From a checkpoint of a small image embedding model: patch size [8, 8].
Rows from block 2 of a small image embedding model, named by matrix and row number. Rows with one number belong to one neuron. Each number is 128 + 32 x the weight over its row's rms, rounded and kept within 0 to 255. All counts start at 0. Numbers have three digits each.
After each neuron's rows are labels from the 100 images, of 14848, where the neuron reaches its highest value: "patch colour" is the nearest of a few named colours to the mean colour under the peak. Only what is clearly more common there than usual is listed. The data: single toy objects rendered from many sides on busy backdrops.
# fc1: MLP up (model.blocks.2.mlp.fc1.weight, 1280x320), inputs 107-213
# fc2: MLP down (model.blocks.2.mlp.fc2.weight, 320x1280, transposed), outputs 107-213

fc1.154:164099177120141079113123139071104136155113115154134131097151089140188131133126143177158113105150122112131104150163220114098111086063130134172112073108108126059083094095086095118135120150056128139105107166153183080131106131094174100148188099141181139146168182105050159177139116081183142114096147140170100153132126104188184
fc2.154:092126184117117125118080140166166105144144114116147136085080148109174083131157133153171111157117164147145107101111138097125057097099165129135118182101112166139079124173163051120106134131146149088131151118140078152142096149119122159109135140090140162184109157101137139109121071111150144106181119158100095163144125133167119
patch colour: black

fc1.528:142112140185123128127081174081069098107073174119161094118167103129091181163116122136103099107126162124136165174148101221132172089105100112132125188145132119127163138115136159085072090129190180090143129167139126115056126144122127140139104132127090173153131068122143099133143150128041174139136142134104126172168100154119087
fc2.528:120132136150136154119142152103159129121169138087082130132157137124231163116138095180103216169107154126151127185119114124126107131164140136147091135157164099103156178129090133134179142166253137115147172086156169078145142147142146098059210093120154156155194085136060155135107107152168203142117102090139168142114125137126089
patch colour: brown

fc1.495:134124098137162094104172133076106130164120126142142129078133113117135132153063094129108122138164127109109077081145105160155167148161144154155173104133154147099140072118130128180139128141099139119111113157115098117235144127156119176164142092078118150141129041139222144162103067208130121154178142066077088129141151116179108
fc2.495:111100103164104165103139073225064184092114128126130081114186150122125092122136137144154117155137112146167130084142178152117132118099115130151179142148091112078103101111128140130125153162107103120076154107037118163179152092094139107136113100145194092044099202160188105096114114146103106124180135235105128204164086132137095
patch colour: grey

fc1.429:116123146124113136149170088106206101110071178160104138156116149155153168156129112099048151141079130117176115132166116124166147096130085109070137111139090124120108115210167132149175107147073075114079101123128110153145105187096141121141246134112148136131111144169104195114180149039141140146121100168145213134076205143129094
fc2.429:128115125165116118148197109165147094131189112148086154092096134118159121161072130139043122116090143149139140098222131076107119122122141121206131116135084163080114111132101156117170143113119074118166135150075077083084143129127116210102127157108171118113072105143183118099083079142124120157034137198124136068107131163158128
patch colour: brown

fc1.566:107101130116112153116111148097151153109114122104145140169074156227159107093098121181135141175170158131090124124118114115082148114134183127161102148152153097139089086165108155139079116148119119150064181103021129203097148077118145125124159081117125112141100129141086140098174117139130148153145063186113125144124123122124123
fc2.566:181111152149087125108182161079091159143088143095112123158121128077121142117156090166139123143128148116193108161077127111109126130127139129127123033156128159182140096112119040151115149171090133156107101118181073140158127185133111111126187201124105097150098159100114138044152090106097123174123097105119086143122090152153112
patch colour: green

fc1.709:141098127137109143161094137122113033089075174130102146129130117149071069082070128086143112127191113140127103139102050127083171118082131101092108157152152105098135103187161169108124064160142134099163116113189133181146121139117107093008156121129121109117081166187095138154136134163139116144134147168225122092137134130123137
fc2.709:149079134118122085156128156174113145163105119137208122114129129106161204114114128114127066109121103095088125098078146163140179114141099148164091084160143154123179114064097139117158156153146153104140149176126146127042129111073170105095122159094130162151155132114089095178130136127105155098109181099151142138079148136162142
patch colour: brown; black

fc1.362:103179181107157154128162156059172147131158157138134120105100084161144146110113200128136191096125168093128121163123106150154132119137156154161141155163119138118145098146164060107111123158064109202109162127141093108084105156111129066123074057108126104083118129123117117137145090118093103080106082133124135160069127118115150
fc2.362:130234131117163168171057083183124153157104135107129102139129185110141165076093150150124162099113095130122131107070103112143130100164191118139068128120113117114139122193126141070140118186108125128109127120110123128131150141147137170076121141114204117136113115123072130115109106228169142134140127185171108133098119124114142
patch colour: green

fc1.234:142156143138110211098122215109147096065158134118140118091140144151131128080142145089075130130148068149135166110096145075084146148212149112110139173121162107118176130113115142161146138190192142147159121172118157069122133161110169073173127173116196195117140181167151184149133150116127138125141161149181131092145142108079138
fc2.234:168123115125121152107129066134153109073183164125081133133101172130105085090211127109143078188190121171171156111116078137113123041094144099129140074135134166140146132125098140091147090144146137054140127089137146139144117174144211110121099031131161094118132130171118195097118137131093163156150131157140080153139078103108107
patch colour: brown

fc1.664:122141112154184170019143109123104123138115181153196143125111128149126067139126135206093123106099139131112161134125140147120214112111129131149072205154154156195153158146119075108161138067106157126124082124090108141081150116166135109161127060128163133145173099133113153115131147151109112136102171128074095083117113103053118
fc2.664:000129150086111123130153139123181175197127114152131199145119123146133115105091155085211128111093127154106116101086126148116159098121106091148103132125137082152123136127114150162113098107117092127141094127172108107100162141160111117075121123152161093175112105158097139126162117149122112144141188118142159138055130130121140
patch colour: pink

fc1.240:130095174175086143170167119077076079149124115184134174110153148210068161144110109119152135133116110147192136083139152116130174122117105169095186131131182119158123113080132128145162040122180122124148095091059106109145111145180149165075122116183146123192169131146146140164159130168088131103137121053078157123120113107177119
fc2.240:165124115118132135088080148196139121103145143168051229071097191099123159105163114128180112130123121129122060098131134089131108124076153151135143143102090145043108122171105156130128108083132172149116113163178096170125145117163115172089153132095173110139141141141145153116169137135143111132158118187130158146057126112123108
patch colour: black

fc1.409:089143150170193169199176093120161105118123116094100128135131095143159126098063162088133129087042141167134067069138112116131185205146091106065151121151106104096073194167131116132074152121105078143171141080120112096124145100159176112122150123115091114140148110139036202141128166194097168140098147098182134113100144074109118
fc2.409:130116153131098159060057104206129131146159128118155144139087165130154151124128124112174070124126081088203171097113118130128131159077149163154100110112066077086146085130214150116075122109135161164134124131126136116126127099143125129125154093126229062142095173141182117147127145133142109132123183201158132134122165125148132
patch colour: green

fc1.755:160167180141156124132203155121108118182116094130127103107130149115094113120128154083122162101122162144085120151141146153162096118116128121120130148187133133104127085105168080130105128081103135037064116119008143146116163170158149121115137129123129127148141167120104174112156153067184126151107125087174223117135168124149137
fc2.755:019130160089054115088126143149125086135136158094131124123184121067132180120155147099060116129112120161125119124123126204119115164108104094135136132127090144108140112184186131160083135118149098176129072090055167124105149120137143144198107115109124111101157116121116100104078111132131144155070109156121138076135142137148140
patch colour: brown

fc1.580:096092196048118149149126121107111165145170158073133164117159149102110117092138099142133158189117137149131138131152108144092127085117119144150104148135148129144080079111157112118156126117160182097124107179086116131063196151108199148126084117127174123178163110149171135176065062120164143138071115106183057118118118141107120
fc2.580:160136118065148121112165053124097100128184164164098148128162076145107139096129147112117130115166133107093131104163108144111123056095119129111173139140115137069142220137077135136175079151148177136182143120127089125133098103133202131139155109084127181136153086159173112116076114141148104126084137142144125123190119081146143
patch colour: brown

fc1.483:037162136119101104113137131125192127107099186162068108117136085225143106120091129162072130084081137120133112129126100140132114146135119118100128080183127105161094128170125129127152147083132158145139158124048121098179155116164163053145148164097154157145127122130128097144124096132104096136098199130119074099160129159148109
fc2.483:177125057118084135099155151186126156141084069097127135100127151141150075050161145163166102093123107159137107159092105133153084110137123134140151125165083118118124168139149137100132141182173168103117129105116082112130132087123106182090088144114138067093142130051170091124095119119153097123140150202110149141073168203060113
patch colour: black

fc1.127:205124172172136140121172106089150103055108130131116155167136122122108157127133106142124109123162144225132172106122097180194100100140125065142107156113093095072126081116144121107111146126131076137182123117168177185123151131145164120139163152159131144143175108134097140088153146091135117160101108114176114106098175177113155
fc2.127:136136117085117141117173141129177122138198129068141118104116126145098121224139147056158092127185058134132217108145138106121161087103117123130123130160136139154129049202128146140150128151069090127147130137113120155129121171123136126088135217122102121122136169106123126137125109128109135077069137123102130150129138161166084
patch colour: grey

fc1.400:165116140127145168164155103142111122133128178137149126122077099126069122200116105132116151104160145140053142131099156159128127075142110125134195131126101144118135132153156082120172115201110138140174085127114111111069095114162152177159113102182096166106096073142164150152107062129152100139109130138139138183085103126110134
fc2.400:119176103091171139111118123127052156155212142234163073099068097114096135122115140158126110085115133087098086108129096144101142080145159080169151171140097127105138165183116136120171140105114122122119123099141119114092142179170126132163184159128112109130103097122116113117118146164139144077150136162087134157157145123143088
patch colour: grey

fc1.381:073084160149151145133160120112159130023174130208126196140115141151156136044131118094137156125155139119117098094168099162182101137155108082145093141155148107094089137143157094060115132147127104148142144100105132147075122125145159079098142129206138181131128110161143132127137122149144104104077133088119207123123074091195163
fc2.381:113121137175112140061150098139148162117121087159061123133133153112160125176106146036188149171110150107105102130152134108060115091118108133130062121176114102103089104114133122090159130101092114110119142101123041088140134159135115134058196138124142155148078166043093147117131124157107135156128137166134140111053153121177140
patch colour: brown

fc1.643:145082154119141133133180072148152073116090177162119177113108136130099248124139181117068118096055127086181095107101095115113136098153140098141110077090128176130128109164165087102151111079089109135153132098121113167149088075126117165138213165114185128115123137135135155083127138129175112135151020115131135181130150148142099
fc2.643:117081155148163142174151170149142135045114123108134133115101135125128164189146179136086140141192107097088167145157080071107116093133209128132106114107123198103133117141100164135215142127108113143186113105057104122121124144147143153091157177091150115091090088057132144164122150123139113120131159120125125119174096155133136
patch colour: grey

fc1.289:117141150135194127149128130121093130145146123106083130139138091184147153063145134123132093124131094161130128130081124178139167128150138155082119109200117114067128081133078108168157096120106177104126089124145129145128145117135127079107117103115041110141150130149101112106144179154125144158165156132144095124107147108126177
fc2.289:165091163087111200134142100160122136134163083056128092133114131094120086141049134126179109199111100131148099113118165159155139093146082121115136084192062191186137148141195059143185134119118123140070119110096138110190145141118084134116147140175117114109129198140139116088137098140135096117170122128138190212091163070157100
patch colour: brown

fc1.714:126091162129154123128151114151104067105058132141131133135151122143099164044058121142139126161162166095160128112106141107108110132162153140153116129111128135128134122128152059156117107111165128101156095181139083093172109129174114141106170129148151151121142133196116065136106151161123146159125127099107139143080128131163161
fc2.714:103111100121030117144212106186118147130155152106167160151147167161124086123104192082124109151169073103195130077126129117148110128097128185126126129155159123171113118106165126121129128101109113130116133080099081092137128161070105124083130053153125099127093120091150119052103138214134103147109128186114137153135124127133104
patch colour: grey

fc1.500:199089172170177127138142107143130127117143169187125120140158061114179119157063097089149129113106166105130182150098110128155152084125142167115097163118143144157122161188150070133127103156152106134134124139118089139093053092118138124148239143160133171116111066054108121149115104168141149141131102118121188155122131111113148
fc2.500:239073107120102091140097128147141096115166126096131125102060136099078144194107130114114169150122101121062099140122107087105142096145184058151135139123131122135111122163067140139157144101123131109155102076138115143103141121128054148134151169108133117082097063056152170146151147139161146129102127151147154164121096169142112
patch colour: grey

fc1.45:123169148152111132066056146183133124113156079101101155057089119178114196096142163145185187127158087136211088134150145158113119116145152124102115137069099174121196137117117149174095102124126182130133135074084144114074060148135165199091091111117151142183117101136131178140136156171164050077146160090135071197070115117168136
fc2.45:147108162137150111151123128119134109166094178159139119130093081092126096022116111127128133149132131094120120140092147092122151129130154077119180146142157075067184174106166120138113129141123149168089155151082160151130131177134156155104170115170137138164156106132169075117098154164187159170122120123161154132152205112122121
patch colour: brown

fc1.662:103129200115140174141142168116151138089146220137143127123119099126164126118147188167189120097106142136134129170133148127125144121099081185151148125169148107169119130151096092134129124169119115102102047145116122146098116124132193151138176111112087167106206148117121171140159119118109173190076065178243145157107152112144184
fc2.662:122111132164158122148074111163100114138097127127147098132038167098123140076128165104152083132120177175105128133104101119182104123127158150103123141129148075158166181133169142162136146103127138161114116109098138174135171136118089151065124120062132127132170224110152127133130093119121172157146073144139141187066104200132159
patch colour: black

fc1.245:130146167123103112102143087138128150169170085185141131140170081150151056105095106120154079171089126091136089124166151151156136186156129143150146120155161155157132128112107125157160111090070132113126112129114119134112148138122119127164101118148132118121080063133157129166156064055118086094147116105131110118124123109164124
fc2.245:119120224113132196139153084146139110135151123198125139108136171124109094104134136107170084128116135139165092125070088129121081156028109142154156097134132123129189114139155125104116193115119118131122157127096159206177121127186103119114122154104126134121098146135143110129143132215102115142167178154117157111137133105180121
patch colour: brown

fc1.66:142092123104098160158122173145175111125170130072111220191089146090089104085086217146132109153135157152133050123142129068098152135083120132143132117129109130123136115218110130072123114186206127131131187092155136197120151146128142184120105126121065138111119167092042136144112148166131136163150107191116139098168128176217162
fc2.66:099145144112117135145141115164120165134137122106083126091127126095143193255106158085198153147160127049129125061023110168191108120137140130170133128139120075188111130124168080071152118089130130127104138120166171148124107147089120135153162120100113132121135125145127149116113107134154123130102122138131082133182150081177113
patch colour: green

fc1.677:128115145163151094192155151122097071141177139107132207099187064104098102146103066137115117193140118120149102138138182130149095139136133181145148135135122097096117135085129134187111201131146140151168154158176111129074092134162149143093077115154125131140074152191136133132153109112101105120109143108203138095107144164183151
fc2.677:104123058173138159096120141133135169083157088097120062138143142077118122137099141095131094126153145125150115130113125118139080087105094096167148119116171141123175130153163149112114137148119128131153187085173166154133130101138099079069164149135139149147095174074114141138132122128178119129081178140134160183065195121121124
patch colour: brown

fc1.153:132142157105102057178092155076181096144103152131134077046146145168106203152122114110116127111067124123127116122048034129124133120111089090127142116138114135115112094100152103162155112111090064130143158158125097125162109184128094085150178146142146126102146124144121187107122126074111102124165147134103128168082182095147113
fc2.153:153100124141179140158121122142157120065186132129140096116118147100136095142149142192101131108068106138190131137096092134096138145082129121146092149136097169162083106148117123109146109132120071177118117136001097117129087144228117122069157151128185119128133142126146139103127122161186125125109139156255153130163077246141153
patch colour: brown

fc1.641:084129162111139115047089104155153099146126179108178128131082120185125095192180133137116153138152078115121178152150127149122182172124147135120091153153122060194174129107087166133160092066094113057144145117050098108081144132204110110118120068120170156132134153166102128182154094188165151131113111131145127117125108124126140
fc2.641:190126125158052114152140143132116113127161095105075119123151080127135071113083128179087140154121068119159119137098144139135095129132104131184144127112121125141049103079095100123070141150122104110095095067187142165111141152165151144076104154121160104157155204109156134162134173116120133119112163141067165130110082127121105
patch colour: brown

fc1.279:141154153100064087109124141109186084200106151087124166171113105182134196112162155153220132106097153132167070131139077144142127128159128110110128094123095112100146104047094120120093152066106083128121100200143081169167145122136144216157130113124085110117118132077081140150089155113156192077090148119167077102127136108069180
fc2.279:139119081075232103125138125138117145122120114132109070170107089137152133104140133135106138100099090119144142124228117083115085116094144179056104119115164149130162111116099137080136101087151147131116192098120112150091197122116116103116065069208124115089141131097088100111157113074123143156124117160123140186089150132110149
patch colour: white

fc1.196:120115134130105092075166099151144078123145114214178120133131143127137082160114145121156095123132136144103124102025182143154131120120173115138126150191127163121174119121115151146127131068103102131115105148123133158123066106209127131132132082084141188107231146094164105166122111167169125128092145102155138088166091130129132
fc2.196:025182159088065039104144129104127141152110074055166186144122148150146091142118099038165116161121100140130164099092123129129129127096106115128111120118110106127115103123130156146137113141150108066104099126140141147088091125087104101072100148121139103137117113131060054119129157143123074125128110105107124116065170127079152
patch colour: pink

fc1.354:088196173112141146157112163075126137167132119092101170138154160134153128179111120093119182207156122122147111133121144123171119098120093098124138119123124159142170187154117084136156152169134152148129168233090138043168162124132187169137143137201195123127122139074081103131174132151165169105106063076178126124166131112160143
fc2.354:127193113138113187129097113202091114132134155142096089110133155140123119118132150095127154132078160186103109129127075110117096131125165086126128121132060142150100112086097075117072131164124120080156132125207139146202129091122089118108131123109110114130169134138087167152070101089147143180060157150119134210170090141134137
patch colour: brown; black

fc1.357:153154169089130193109122144082107088126116097115106135159146120132102187107069117141113133161139126077131122164092133206129148027125134118150135200105162071130149100122122138159133084160133247113164047128129153124105142181148081137080138157110145125158140110137076136200118150136117093125107113150105057166119129026175136
fc2.357:114123116141127187117191129133156129099158135107089107130131108045133171133141122084117122154119137116138110148129133133172133100155101146142074187152096134083148163090101126099101116145121127143122153116161125069156099072159143186130149115089122136106148152174077132129072104146168161174103080156162140140143161148154132
patch colour: brown

fc1.546:130177141156145113152189097180153074089101137081124117119113122100173086101118133139111134133160110139141133141107092120076101134172169137158156216097116134086130127163109113115175096139051135100125159160129153155090170140120100070120144109110136113107116128130129119096108149168106116173156107124170122090116133105141122
fc2.546:132108091124149114128097149117141137200161144122114110147128134176122121179134174092115077170128090129127126145075104145134114207114180176077161114086122053077115162136137164111132119128118105075092132134103120160079156093137110147142094117061067126107160157095132122097089171141134122078143101113103122166102126111112125
patch colour: brown

fc1.634:117066180156136177152131122144179153097135088091146139144157089117131170166131117114073155137087112168138138194116096152154169138049153077112120149103119122058111128223153144133159112129135126169130079130152135125153087163118096127076092161138122103162109145106159156151156134090126093176114091141155106123141141105066085
fc2.634:152126143092144153107096136101099068147117091135161136121140151128210154128097130154110098155152150160113154135129151201210129128160124174136103176136126117089142089168114139116128098142130145125128133114190147147154160106200107123143173132128189127111129091128133143160134099183144152103068141123200130166126130182162150
patch colour: white